{"win_length": 512, "norm": "batchnorm", "depths": [2, 3, 4, 2], "adamw_weight_decay_other_params": 0}
Rows from block 5 of a small self-supervised audio encoder (BEST-RQ), named by matrix and row number. Rows with one number belong to one channel. Each number is 50 + 12 x the weight over its row's rms, rounded and kept within 0 to 99. All counts start at 0. After the name is the row's rms in percent of the matrix's.
After each channel's rows are labels from the 100 clips, of 14976, where the channel reaches its highest value: "responds to" is what is common among them; "loudest band" is the band of the loudest frequency at the time of the peak. Only what is clearly more common there than usual is listed. The data: single English nouns, adjectives and verbs, spoken by a formant synthesiser in many voices.
# convs0: first width-9 conv, stride 2 (model.blocks.5.convs.0.weight, 192x160x9, each kernel summed), inputs 0-159
# convs1: second width-9 conv (model.blocks.5.convs.1.weight, 192x192x9, transposed, each kernel summed), outputs 0-191

convs0.26 090:29 40 44 39 52 43 40 66 40 13 42 40 36 55 37 58 40 46 53 45 44 59 47 54 57 59 52 40 64 49 57 65 39 68 50 45 36 40 63 62 47 44 61 45 58 48 63 51 47 52 57 52 37 61 39 43 40 35 73 36 27 55 43 43 38 61 75 66 51 40 57 48 56 62 57 53 44 45 53 37 38 48 77 35 59 59 30 47 49 53 40 39 28 31 62 58 39 42 31 59 51 34 37 32 44 54 27 51 57 40 35 48 68 36 46 59 48 39 37 48 46 54 72 26 75 28 45 31 54 61 59 55 59 54 49 53 61 38 39 62 43 30 29 37 34 62 64 71 51 52 60 45 63 60 50 55 23 53 29 50
convs1.26 091:80 55 56 63 68 56 56 34 49 57 42 39 46 53 55 57 48 53 62 15 79 58 52 52 31 43 62 59 63 40 67 58 43 34 37 39 43 32 86 61 66 43 38 50 46 41 42 58 29 56 55 23 46 55 60 59 39 58 49 41 50 57 55 35 50 46 58 50 39 51 52 71 56 61 48 56 64 57 55 41 55 50 63 38 44 42 36 53 38 53 64 60 55 36 48 46 82 62 42 54 80 59 59 29 52 46 51 43 42 39 59 41 57 62 73 33 50 40 45 55 54 63 43 59 35 56 38 58 54 54 51 71 38 34 50 34 53 49 63 39 50 60 50 38 34 32 57 34 52 69 42 61 43 41 67 47 69 63 53 70 48 52 46 61 54 46 40 58 48 28 38 67 51 44 36 64 52 59 39 49 40 46 45 49 06 61 41 40 46 55 29 55
responds to: /eɪ/; /b/; /v/; /ɪ/
loudest band: 250 to 500 Hz

convs0.29 099:27 52 33 45 44 45 50 39 73 41 43 64 46 53 25 49 61 53 54 65 56 29 46 57 44 63 41 64 43 49 76 40 54 56 53 39 52 40 46 46 60 46 31 35 47 42 40 66 49 61 51 24 36 56 51 38 72 31 54 52 61 42 38 42 28 37 30 62 41 89 41 35 39 47 43 44 46 20 55 55 50 64 52 57 40 59 44 55 39 48 66 60 52 56 45 54 43 46 55 37 58 49 53 44 40 26 52 26 50 53 42 41 52 48 22 52 44 57 53 64 40 60 42 57 55 45 58 50 68 38 54 62 51 52 63 67 47 09 38 56 51 53 27 64 47 58 46 52 45 56 59 48 52 67 64 51 73 32 75 51
convs1.29 114:52 49 38 61 67 28 50 37 24 18 43 78 39 51 41 53 63 53 59 46 99 42 68 31 50 45 37 37 23 43 40 40 64 65 28 69 45 53 65 46 57 62 58 60 53 39 57 45 60 46 55 46 58 53 48 46 66 61 57 51 51 27 41 60 46 41 59 55 66 22 52 48 45 48 65 61 57 65 53 46 37 56 54 51 48 60 37 31 75 30 44 42 51 49 47 55 62 53 63 36 61 68 61 47 39 49 49 52 73 40 52 48 56 47 67 64 60 44 43 40 31 52 47 47 43 44 45 39 53 60 62 52 56 27 35 45 49 53 60 78 66 34 66 47 53 73 40 51 37 59 50 45 65 44 38 53 54 48 42 66 55 29 49 49 54 51 56 45 38 48 39 58 42 54 62 38 46 59 53 51 55 35 33 44 40 49 54 52 51 34 47 48
responds to: /t/; /p/; /ɑ/; /ɛ/
loudest band: 4000 to 8000 Hz

convs0.35 091:36 55 40 59 37 45 53 38 52 61 45 26 41 61 32 35 50 64 31 49 46 37 54 41 33 36 29 60 51 52 69 51 57 29 49 41 53 46 49 63 36 35 48 45 54 76 49 76 37 48 65 74 48 51 42 63 45 64 35 66 40 32 67 43 59 60 46 53 78 55 46 56 47 47 64 22 37 55 45 55 36 56 41 57 49 42 32 39 52 51 55 29 41 52 67 52 60 40 54 58 35 36 63 40 49 67 47 52 30 68 67 58 47 37 42 72 51 55 57 26 44 46 43 68 30 60 63 64 51 28 45 42 14 48 58 58 50 70 52 41 43 44 46 51 35 43 41 55 69 46 58 50 45 47 25 45 56 48 38 50
convs1.35 104:39 75 47 35 54 35 67 30 44 51 68 45 64 48 49 55 41 23 37 35 39 56 46 48 68 44 54 62 37 37 51 36 47 50 65 45 52 46 63 38 70 62 49 45 52 49 61 52 55 52 53 45 40 52 44 48 66 43 51 51 41 39 53 25 49 28 53 53 59 54 55 36 42 67 54 53 52 50 49 39 50 58 47 75 38 51 44 43 44 53 61 42 57 51 36 36 65 65 56 36 40 54 53 65 54 60 47 41 43 35 44 46 57 52 32 43 56 66 34 32 47 53 55 48 26 53 40 54 43 64 62 41 62 55 43 67 64 55 77 46 41 58 53 55 67 33 91 33 49 23 48 45 46 46 53 42 46 38 45 67 48 71 61 72 24 56 47 53 82 31 48 55 34 68 50 31 55 73 42 58 61 64 67 67 72 60 25 43 33 49 56 49
responds to: /w/; /t/; /ɝ/; /ɑ/
loudest band: 250 to 500 Hz

convs0.104 087:44 50 50 50 49 26 43 62 42 13 44 55 32 51 51 46 70 60 53 65 39 29 33 52 34 44 60 36 32 59 49 63 65 56 61 33 55 57 53 51 29 48 37 39 45 49 50 31 57 56 55 59 61 57 58 33 38 73 64 53 45 55 44 57 46 52 52 44 47 50 53 34 31 54 27 72 42 40 32 52 44 25 31 45 51 43 49 55 48 44 44 42 42 45 57 51 38 56 72 58 38 37 37 43 45 33 45 33 55 40 64 42 54 13 44 45 44 60 58 54 46 43 32 72 66 59 57 57 56 48 53 64 35 22 58 54 49 37 42 59 50 57 82 72 64 55 58 61 33 21 45 60 44 59 39 52 57 52 46 45
convs1.104 099:35 58 55 66 40 58 49 56 39 65 63 66 57 33 60 30 44 48 50 56 46 32 36 38 47 42 43 41 34 48 32 42 53 56 30 50 39 34 56 88 53 33 46 63 39 39 50 41 56 57 56 47 62 49 47 57 44 72 55 55 35 23 44 70 41 58 55 57 51 57 55 64 48 25 48 56 28 60 52 37 45 69 52 49 44 55 64 63 61 29 51 55 54 68 68 31 50 45 51 40 25 47 78 47 61 68 65 40 64 56 29 49 63 28 62 69 52 52 43 47 46 44 54 33 30 65 56 50 42 53 31 38 60 46 30 47 44 54 53 58 53 65 58 50 47 51 21 48 43 52 61 50 51 53 41 61 38 73 54 50 50 61 53 64 44 46 15 44 53 28 29 65 49 62 28 41 34 49 33 61 38 45 61 64 53 50 36 49 46 54 46 36
responds to: /eɪ/; /ɝ/; mains hum
loudest band: 500 to 1000 Hz; 250 to 500 Hz

convs0.45 118:53 38 38 47 50 62 64 39 17 59 63 59 34 48 49 49 49 62 54 42 45 53 58 59 50 49 53 52 58 54 46 47 39 42 36 46 50 36 49 48 55 43 48 18 55 57 33 46 52 48 85 46 45 55 37 73 39 47 52 51 56 43 52 59 61 26 40 38 57 54 41 38 68 50 57 59 36 41 39 60 35 65 42 60 45 38 35 90 34 38 37 37 66 46 43 52 37 42 36 42 43 55 37 39 44 48 54 53 50 65 76 76 37 36 74 40 46 72 54 55 52 47 47 54 43 55 59 43 35 37 49 51 37 48 52 59 32 25 51 52 71 36 61 30 45 34 65 53 43 66 23 48 61 52 64 61 52 56 31 31
convs1.45 118:40 50 70 56 32 45 50 66 42 47 48 46 46 51 53 57 30 63 48 51 47 47 40 46 52 59 54 56 23 48 52 47 44 48 42 59 45 18 43 49 39 30 51 59 34 57 43 63 46 34 56 55 32 61 44 52 33 58 73 50 38 54 60 72 55 49 67 40 56 49 49 63 43 42 43 89 40 44 65 52 14 62 42 33 49 39 42 32 19 54 60 56 45 51 52 44 58 52 60 55 45 30 42 46 32 55 32 22 56 48 64 56 44 61 26 45 50 75 44 59 51 56 56 64 59 51 44 33 48 50 57 44 51 78 46 28 35 57 54 51 51 48 49 46 49 54 44 69 54 28 49 40 47 16 47 43 54 65 69 70 46 45 55 33 43 64 51 47 37 62 71 56 44 36 21 42 55 50 50 48 48 55 53 49 48 63 50 50 46 38 43 84
responds to: /t/; /æ/; mains hum
loudest band: 500 to 1000 Hz

convs0.169 095:40 37 55 51 51 49 56 32 55 36 47 45 76 49 58 33 37 38 43 20 67 30 42 41 49 67 39 51 47 48 44 63 71 49 49 48 44 42 41 31 56 42 46 53 70 47 48 63 57 60 36 56 38 47 56 72 48 49 60 44 52 48 28 28 45 62 16 47 45 51 41 48 40 41 45 47 40 43 49 37 54 44 53 60 32 40 45 50 58 40 57 38 63 41 60 38 55 69 75 47 54 62 74 52 34 52 57 44 53 42 56 24 67 57 54 38 67 47 46 37 51 52 44 40 71 41 61 55 40 72 29 28 56 46 32 64 41 38 19 44 43 54 38 51 29 44 68 44 48 29 51 45 39 72 45 31 66 44 65 39
convs1.169 089:35 54 30 62 74 30 54 58 30 40 58 25 61 30 50 51 52 68 61 56 61 40 44 33 25 48 49 48 43 54 45 58 35 40 53 59 55 48 65 56 35 50 90 61 54 55 38 59 54 45 49 49 38 67 46 47 35 64 63 52 42 43 28 27 56 56 54 62 40 46 46 33 40 50 73 39 61 58 61 18 65 55 42 47 54 66 76 54 41 49 57 59 50 60 52 40 74 52 64 53 59 36 61 59 56 42 44 29 47 42 45 58 64 35 60 57 67 62 54 37 56 58 66 44 36 61 47 67 39 46 27 49 62 59 34 53 53 55 55 53 57 52 32 34 44 45 60 41 58 48 44 62 51 70 26 59 44 50 57 32 46 43 36 41 63 37 66 39 43 51 50 59 64 37 48 56 42 61 33 54 66 46 38 58 09 47 59 55 59 47 42 54
responds to: /ʊ/; /k/
loudest band: 4000 to 8000 Hz

convs0.97 105:49 53 71 55 57 54 59 54 58 39 53 38 65 48 57 58 52 26 48 46 50 44 45 29 58 53 45 48 51 68 57 50 56 46 42 48 53 48 47 71 42 48 49 16 36 46 36 48 26 54 42 32 30 43 49 56 57 61 43 54 68 40 81 41 56 71 38 61 55 52 57 40 60 45 63 51 49 46 63 62 25 46 39 53 47 65 42 51 52 51 63 49 54 46 38 48 55 27 59 46 55 56 44 68 31 35 70 49 31 53 38 35 41 54 43 37 48 40 71 65 26 59 51 43 46 37 64 56 39 54 67 43 35 30 52 42 55 54 47 39 38 65 56 55 59 58 69 76 59 66 43 45 76 70 45 33 51 24 22 71
convs1.97 094:69 34 32 51 41 68 49 53 43 57 45 43 61 42 20 52 64 53 55 70 48 50 47 34 41 42 44 58 40 49 62 54 49 44 49 64 64 69 28 57 38 55 52 33 67 51 40 64 50 61 46 92 49 60 48 63 27 41 42 69 56 38 76 62 66 42 42 73 67 54 30 30 47 55 47 44 52 46 80 51 40 62 68 43 59 78 44 57 52 59 46 45 54 41 41 68 40 54 32 32 40 32 58 37 36 48 57 37 54 53 48 48 40 59 39 48 55 50 66 70 36 32 47 51 49 57 54 67 52 58 32 48 19 61 46 65 59 63 73 66 37 41 28 52 53 52 44 54 64 45 52 42 52 38 51 49 55 63 58 56 55 58 36 56 39 32 62 52 56 30 55 59 67 56 32 48 53 57 60 33 63 47 31 45 29 58 54 55 57 58 55 60
responds to: /eɪ/; /ə/
loudest band: 500 to 1000 Hz

convs0.150 108:25 53 71 55 48 39 72 20 48 40 57 38 41 47 17 25 35 49 55 51 32 60 29 44 65 71 42 69 41 59 45 42 63 42 53 58 59 57 53 48 42 55 39 52 58 49 67 37 76 31 52 59 46 45 29 60 51 56 29 51 69 46 48 37 40 52 64 48 35 64 62 48 76 51 48 57 49 52 47 40 53 44 43 56 36 34 48 51 37 48 43 46 45 40 62 47 54 43 35 69 36 44 41 66 64 72 45 37 41 66 39 55 46 43 39 52 50 41 30 47 38 63 54 51 41 48 52 50 46 43 09 37 56 64 43 66 53 57 55 66 51 62 51 50 57 67 48 28 48 33 62 62 56 36 63 67 43 36 58 59
convs1.150 099:46 42 57 82 40 64 67 48 33 50 36 45 46 43 53 54 45 54 48 51 54 38 52 59 38 56 46 71 56 67 64 68 55 39 55 53 67 60 40 40 23 61 32 34 38 54 63 56 48 60 67 66 42 54 40 82 62 60 41 51 63 55 76 32 36 51 53 63 59 43 42 59 75 53 66 71 56 19 55 64 53 69 45 53 76 50 67 57 44 72 43 53 53 22 50 61 51 44 49 37 33 60 51 46 56 32 43 75 52 56 66 51 37 58 63 52 57 63 46 70 57 50 53 55 62 67 41 49 33 45 58 63 54 45 44 60 59 40 46 28 65 53 36 48 48 61 56 29 51 24 48 44 53 41 27 46 59 58 53 58 49 39 54 49 43 71 52 56 30 39 40 57 55 68 54 37 58 57 64 63 41 66 68 58 38 49 54 51 33 58 66 58
responds to: /w/
loudest band: 250 to 500 Hz

convs0.181 097:43 60 56 47 37 76 54 50 62 42 47 63 42 37 62 63 37 52 37 48 57 56 38 65 35 49 41 29 42 69 31 39 62 55 77 61 60 63 57 39 51 53 52 59 59 49 53 52 34 41 56 39 33 15 55 75 61 46 49 50 54 54 36 75 41 55 57 57 47 56 41 29 45 48 69 47 28 48 55 34 55 39 36 80 60 53 48 34 66 52 56 52 38 51 33 50 48 45 43 53 22 38 59 57 50 19 42 70 59 42 77 33 27 61 41 34 55 51 42 45 69 53 40 37 34 40 62 39 41 28 56 39 46 52 47 50 54 52 43 33 36 42 58 43 47 36 66 43 52 72 54 56 51 43 51 51 46 62 34 58
convs1.181 103:56 40 55 40 59 43 61 35 42 25 36 54 46 43 53 56 56 58 71 34 56 28 39 62 56 52 55 54 50 25 58 57 62 50 46 56 48 37 51 35 37 69 32 64 40 34 47 43 45 79 45 76 24 69 73 53 61 46 32 69 44 57 64 52 46 58 37 53 39 89 54 53 29 61 30 36 58 63 37 54 52 57 46 47 63 63 55 47 43 66 53 63 40 41 49 75 46 49 63 48 37 62 35 50 68 41 40 44 55 55 45 32 46 51 79 45 44 49 65 48 54 56 50 38 40 49 75 19 63 28 52 51 44 60 49 30 60 52 32 48 57 62 32 44 59 42 48 52 50 30 52 33 62 58 69 55 57 48 46 28 44 21 33 60 43 47 53 48 53 74 63 49 47 46 50 50 64 37 44 45 46 54 52 41 58 63 45 60 58 50 44 50
responds to: /ɔ/; /oʊ/
loudest band: 500 to 1000 Hz

convs0.107 103:27 31 46 72 37 37 36 56 47 49 44 35 69 43 55 43 63 75 45 44 37 37 55 51 42 47 60 54 37 32 61 49 62 41 33 45 43 78 63 58 45 51 42 60 45 43 46 53 47 50 39 61 43 37 62 38 64 48 56 55 36 43 64 38 53 13 41 65 49 49 61 31 72 63 49 50 47 60 29 50 42 32 51 67 43 59 57 43 46 35 43 27 53 60 57 56 48 41 58 59 67 50 43 56 62 50 69 36 67 52 56 39 50 59 49 64 60 69 38 55 47 17 50 47 63 61 63 68 42 37 46 33 37 28 52 69 45 41 52 39 46 38 44 50 34 35 44 51 38 37 31 31 59 53 66 72 61 44 30 47
convs1.107 106:54 43 46 39 60 37 58 68 48 58 54 42 38 51 57 61 58 52 51 56 54 76 56 68 50 30 45 36 57 57 64 35 54 54 46 72 46 50 54 55 44 39 57 52 35 56 44 34 30 69 41 32 48 49 47 41 72 61 61 60 41 46 52 36 69 59 58 33 49 32 56 27 30 22 67 54 52 58 49 44 50 61 41 58 54 41 73 68 67 51 30 44 34 60 50 41 40 66 64 42 55 53 46 59 46 56 30 27 54 28 64 63 37 57 63 51 58 42 47 47 62 56 24 67 37 74 46 58 50 64 62 52 55 40 39 53 38 47 55 66 42 37 58 47 71 57 53 58 42 34 44 50 55 61 35 47 48 44 63 67 45 56 50 60 46 47 34 56 85 46 55 54 83 57 32 39 30 45 20 34 47 60 47 59 46 54 63 32 70 65 38 59
responds to: /t/; voice: child-like voice; /s/; /eɪ/
loudest band: 500 to 1000 Hz

convs0.21 096:48 56 61 41 48 53 67 62 62 39 61 39 52 55 55 47 44 59 26 46 44 27 62 53 62 64 40 43 15 55 54 52 45 35 35 68 41 51 42 06 60 51 43 63 69 56 55 64 69 34 64 36 45 64 41 37 50 34 41 40 59 37 12 46 56 53 14 42 54 38 46 45 50 50 60 49 39 35 39 67 53 49 49 57 37 63 37 64 46 71 50 50 46 57 46 49 41 67 68 42 53 45 58 37 54 54 60 57 46 53 44 52 46 46 51 47 69 61 48 47 54 65 38 57 57 51 54 52 52 49 44 44 45 52 60 67 38 46 66 36 21 45 41 64 44 55 54 46 54 36 33 52 27 45 28 43 73 51 73 64
convs1.21 096:56 46 67 51 49 49 57 34 60 45 40 38 63 59 68 46 49 42 59 45 66 75 56 40 43 49 66 37 53 56 57 44 32 41 39 47 60 64 53 56 34 44 52 56 63 50 43 52 42 53 48 56 66 35 31 71 24 59 52 34 53 61 47 19 46 44 52 49 75 41 28 31 42 55 48 58 44 13 25 40 53 61 90 58 38 42 54 54 49 45 34 46 73 45 78 47 53 15 31 49 62 39 62 50 39 42 48 48 54 43 58 49 53 39 63 34 54 45 66 42 56 55 42 44 57 60 32 36 49 47 54 42 24 52 52 34 44 55 53 60 36 55 51 54 44 40 58 45 47 46 78 60 61 37 44 49 50 65 68 45 46 37 41 63 64 39 59 42 40 54 37 49 32 49 51 63 46 21 61 37 44 42 42 52 43 52 47 61 58 70 71 38
responds to: /ʊ/; /ʃ/; /p/
loudest band: 250 to 500 Hz

convs0.179 115:32 60 49 55 57 61 27 45 50 48 39 55 50 19 48 69 49 65 60 35 21 61 59 46 51 40 50 47 64 49 44 63 48 42 73 51 45 67 52 56 48 41 40 27 38 37 18 46 51 78 49 26 46 46 41 49 57 41 44 61 37 57 50 55 26 29 32 59 52 58 49 24 49 57 49 49 58 52 64 36 42 44 42 53 64 54 38 59 32 52 71 71 58 31 65 53 49 39 50 33 36 20 49 67 42 51 39 38 56 55 37 49 54 36 38 47 57 63 31 64 42 49 73 47 45 51 47 69 43 36 34 44 51 33 57 57 47 45 43 53 40 76 29 41 55 58 54 44 67 58 66 41 48 68 54 50 56 47 45 57
convs1.179 101:60 62 34 59 53 57 69 35 45 44 51 59 43 45 39 39 47 34 58 46 56 53 36 64 45 65 85 35 72 58 65 53 67 54 53 43 57 38 40 46 22 61 65 51 51 36 37 43 45 52 51 40 33 42 45 54 43 76 42 50 51 54 50 49 54 29 40 45 63 54 47 35 42 42 69 45 48 47 73 53 58 80 40 33 72 68 35 54 28 43 50 68 69 51 63 50 44 44 30 58 52 62 61 39 40 48 50 44 30 46 64 59 46 66 44 52 34 64 49 49 73 64 73 54 66 53 41 54 61 75 62 47 63 46 35 50 66 59 55 45 59 20 39 68 30 64 47 62 64 59 44 72 43 37 46 61 61 56 81 44 29 45 53 52 52 32 53 42 52 61 58 48 65 58 50 68 48 41 58 41 62 59 54 53 54 44 49 56 49 32 59 36
responds to: /t/; /p/
loudest band: 4000 to 8000 Hz

convs0.99 084:40 64 42 55 57 60 46 55 68 42 48 31 66 54 55 62 49 48 28 33 38 41 45 72 58 39 45 47 34 40 45 60 50 55 45 43 52 46 53 40 35 65 53 59 38 54 41 55 30 48 52 61 43 49 62 64 56 59 26 40 42 81 20 46 47 59 45 64 65 55 43 51 50 49 32 55 62 72 53 36 48 55 50 56 31 42 38 67 33 44 43 58 39 67 45 42 43 35 67 33 56 58 54 54 77 42 47 43 30 57 59 43 63 34 19 56 69 53 36 46 60 52 51 37 34 50 49 19 46 40 56 64 50 62 36 58 33 48 61 45 64 26 32 31 45 54 45 57 42 45 52 34 47 55 31 22 68 46 64 49
convs1.99 095:65 56 59 35 57 35 33 50 68 42 60 61 38 66 55 45 40 46 62 58 55 57 69 74 69 21 51 61 43 44 38 42 65 41 66 46 39 46 82 53 56 58 79 42 44 43 41 69 42 56 51 52 65 37 39 44 38 60 58 44 57 53 49 51 63 51 29 67 54 40 25 48 31 45 43 30 38 54 50 40 63 43 44 52 53 55 56 45 38 58 31 48 61 42 49 39 35 77 78 49 46 33 50 49 46 33 56 59 46 28 49 40 55 33 51 31 32 57 45 51 22 40 41 54 46 56 55 73 37 63 30 41 50 46 33 67 60 44 42 68 53 62 46 43 55 37 72 29 38 47 42 50 76 43 51 36 29 44 42 59 42 60 56 62 60 42 52 43 44 61 63 69 25 47 53 35 56 44 63 45 48 56 40 60 68 59 59 53 56 46 64 43
responds to: /t/; /p/; /ʊ/
loudest band: 250 to 500 Hz

convs0.149 106:33 51 43 39 38 46 41 39 41 77 42 44 52 44 58 27 39 58 51 66 33 32 79 41 61 52 41 55 49 47 65 45 62 55 41 63 63 40 46 51 44 46 41 48 25 32 31 44 47 50 56 57 62 27 40 36 64 49 57 39 23 58 49 53 37 38 37 39 42 43 49 24 48 53 65 54 52 61 48 57 57 47 37 71 43 50 52 48 43 69 44 88 73 54 57 57 45 57 51 61 47 71 53 40 41 53 36 45 56 51 45 40 58 49 41 17 37 49 44 59 42 34 41 51 42 39 44 36 39 42 57 48 70 45 57 75 18 65 33 38 41 48 49 57 44 68 64 59 63 64 59 47 67 68 63 49 50 57 47 38
convs1.149 111:37 52 43 62 65 56 38 33 39 48 34 56 44 68 43 53 66 37 62 32 66 51 35 54 59 30 45 39 28 47 55 48 37 51 55 64 59 63 34 36 46 50 51 49 55 39 41 44 44 55 49 36 50 39 42 70 67 52 22 40 33 46 69 31 43 22 74 34 65 28 66 42 58 45 53 44 45 52 59 41 38 56 63 56 40 70 80 54 77 49 44 42 52 45 52 79 52 41 53 45 59 55 41 31 47 65 34 65 48 52 61 62 48 52 49 43 58 66 72 59 57 42 73 56 60 77 31 61 52 43 53 38 58 59 55 41 60 42 56 37 51 49 55 56 67 60 63 30 49 63 45 46 61 47 47 30 55 61 43 43 45 41 28 51 42 49 39 24 61 61 33 56 56 52 44 55 80 47 77 48 45 58 37 42 49 46 51 33 61 26 52 52
responds to: /t/; voice: child-like voice; /eɪ/; /tʃ/
loudest band: 2000 to 4000 Hz

convs0.69 088:52 37 63 56 44 53 46 49 66 59 60 44 31 31 28 47 72 24 41 55 53 58 53 52 54 53 28 53 55 18 51 56 54 48 61 35 71 59 55 62 40 67 42 34 45 46 44 50 60 46 71 32 48 13 39 59 45 47 30 43 49 64 52 63 56 71 40 44 38 37 57 41 50 67 37 47 31 53 58 44 43 58 36 56 45 18 35 65 63 33 60 50 24 42 41 54 53 42 35 68 44 36 50 59 50 49 58 44 47 39 53 43 49 59 45 51 58 56 74 70 79 53 54 31 43 40 27 42 48 55 49 39 59 36 55 37 45 51 31 64 43 58 59 57 28 62 44 50 47 53 42 50 61 56 47 43 54 40 64 69
convs1.69 096:46 47 42 55 42 54 34 64 53 35 37 53 38 26 44 45 34 41 59 60 22 44 75 56 48 58 57 71 58 42 62 57 27 47 72 49 48 50 58 29 46 43 40 75 63 57 50 64 54 69 37 50 54 49 53 78 41 56 46 53 61 42 63 46 38 37 44 54 56 37 32 50 66 61 65 47 75 53 63 42 64 51 42 55 47 36 33 70 49 49 31 40 36 64 52 50 32 55 62 61 55 63 65 54 52 71 68 58 57 52 52 48 48 48 55 36 56 55 63 57 52 46 52 39 33 52 62 56 73 41 60 29 56 28 48 41 54 54 47 44 45 33 35 31 56 42 50 70 41 42 30 38 42 58 38 38 63 23 49 55 56 49 34 53 49 61 73 63 50 57 39 46 72 52 70 38 49 62 46 48 39 46 65 72 48 36 54 47 55 92 59 57
responds to: /ɔ/; mains hum; thin (high-pass)
loudest band: 500 to 1000 Hz

convs0.124 111:48 45 52 65 61 60 44 63 58 67 39 27 60 47 59 52 50 45 79 49 40 59 60 48 51 50 60 48 39 47 42 67 50 33 36 56 63 50 42 40 41 54 58 55 50 57 48 56 53 44 49 54 37 30 44 54 55 57 48 38 58 53 65 35 57 68 33 31 49 52 39 50 24 47 45 25 61 57 55 64 57 30 41 40 32 51 42 67 48 52 64 39 31 73 20 44 54 31 28 65 65 55 39 55 41 20 47 53 29 56 45 50 54 43 54 44 54 44 42 47 43 59 48 42 29 52 15 37 41 38 69 48 44 77 42 58 67 66 56 60 37 36 43 46 72 48 71 66 64 35 43 65 67 43 60 48 53 55 63 65
convs1.124 109:53 51 47 52 57 61 32 49 51 47 57 63 37 44 42 40 30 54 57 45 41 65 47 35 51 50 54 57 55 43 36 75 44 45 56 52 47 50 46 44 47 48 66 30 51 40 38 93 53 51 48 59 42 45 29 41 57 48 47 45 47 58 64 42 48 55 43 53 42 51 54 55 43 55 54 82 47 46 48 58 43 52 43 49 68 30 50 27 38 35 49 63 39 55 46 75 50 60 28 41 43 64 58 57 48 62 67 27 51 52 56 47 24 67 51 11 38 44 39 52 53 39 56 53 48 64 35 73 59 48 52 65 53 63 37 53 64 58 70 70 51 74 47 42 49 49 41 77 62 42 66 61 54 50 45 53 56 56 33 55 45 40 54 54 53 43 32 61 44 32 19 49 59 40 63 56 49 47 59 17 48 69 58 27 31 52 41 29 68 66 44 60
responds to: /eɪ/; /i/
loudest band: 250 to 500 Hz

convs0.98 093:53 48 46 71 55 51 58 50 57 88 60 61 31 78 27 50 59 42 48 47 48 58 47 77 28 65 61 43 63 49 59 51 28 35 51 50 36 47 44 03 46 59 48 44 31 44 57 53 58 79 41 51 52 45 49 56 53 72 46 57 55 26 54 43 59 46 59 58 55 59 31 63 47 59 64 69 43 38 49 39 51 47 40 44 38 38 53 53 47 42 60 34 41 31 47 45 61 43 41 52 36 36 69 68 47 36 68 60 60 53 54 41 46 45 69 66 39 57 42 51 66 51 43 37 54 55 57 39 48 51 67 40 48 50 51 78 47 34 42 45 30 45 49 69 49 46 33 57 39 66 42 37 47 33 62 55 53 40 37 42
convs1.98 091:52 51 40 45 53 51 39 36 56 58 51 71 46 54 55 42 35 65 59 58 51 46 65 39 65 66 39 46 47 44 47 63 44 52 35 56 49 50 61 33 43 61 49 65 38 54 38 41 49 46 50 35 38 59 39 46 45 53 29 66 55 31 43 54 47 75 45 43 51 46 39 48 36 41 46 41 39 42 21 31 66 47 47 50 47 40 53 69 43 68 26 55 41 57 66 44 54 55 54 29 52 50 56 74 55 46 52 42 50 60 47 21 53 63 32 27 17 61 53 50 55 53 47 64 46 77 42 64 51 49 49 43 49 55 63 45 57 65 53 82 18 60 48 50 41 41 74 27 60 65 36 52 55 54 52 56 49 40 65 47 61 68 67 52 39 51 66 79 43 68 33 69 45 57 40 46 37 31 64 38 44 53 61 57 76 45 24 27 50 48 43 47
responds to: voice: high voice; /ɔ/
loudest band: 500 to 1000 Hz

convs0.162 092:43 61 54 46 53 43 39 43 63 42 53 45 66 38 58 55 43 49 47 53 50 56 70 64 64 53 50 54 43 44 54 44 51 56 21 57 45 48 36 39 53 71 50 35 49 50 40 66 44 30 38 47 40 33 61 72 52 54 51 61 75 41 40 36 50 40 57 43 52 56 42 42 47 51 56 32 33 46 32 60 56 36 57 29 55 64 66 55 67 66 39 07 49 50 55 40 61 57 30 63 54 45 75 48 49 59 73 66 79 51 44 46 45 69 44 69 57 35 48 52 29 39 59 57 49 49 49 38 49 49 52 48 55 60 73 68 32 60 64 36 57 54 23 56 27 37 57 50 77 27 45 65 38 45 43 53 58 44 49 51
convs1.162 103:43 34 68 51 44 36 48 50 52 58 37 52 20 36 66 31 53 53 48 50 56 37 43 61 54 54 35 50 37 34 51 37 55 43 36 50 33 50 27 38 55 64 37 47 58 47 49 54 62 44 52 58 47 58 40 56 56 48 42 38 25 40 40 61 71 56 46 57 82 52 55 51 49 59 46 40 71 64 65 47 88 28 74 61 42 49 51 45 73 37 47 48 69 72 68 42 44 54 59 49 44 50 45 51 57 49 30 47 40 36 67 35 66 39 37 63 73 43 48 49 44 45 37 53 46 47 56 27 49 79 29 59 24 49 43 43 63 45 42 48 42 52 53 35 61 69 53 30 42 58 49 53 55 60 56 81 58 27 52 49 38 46 39 56 49 49 59 69 52 57 72 32 79 44 58 38 49 38 45 54 49 47 58 60 41 71 63 47 42 36 54 50
responds to: /w/; voice: child-like voice
loudest band: 250 to 500 Hz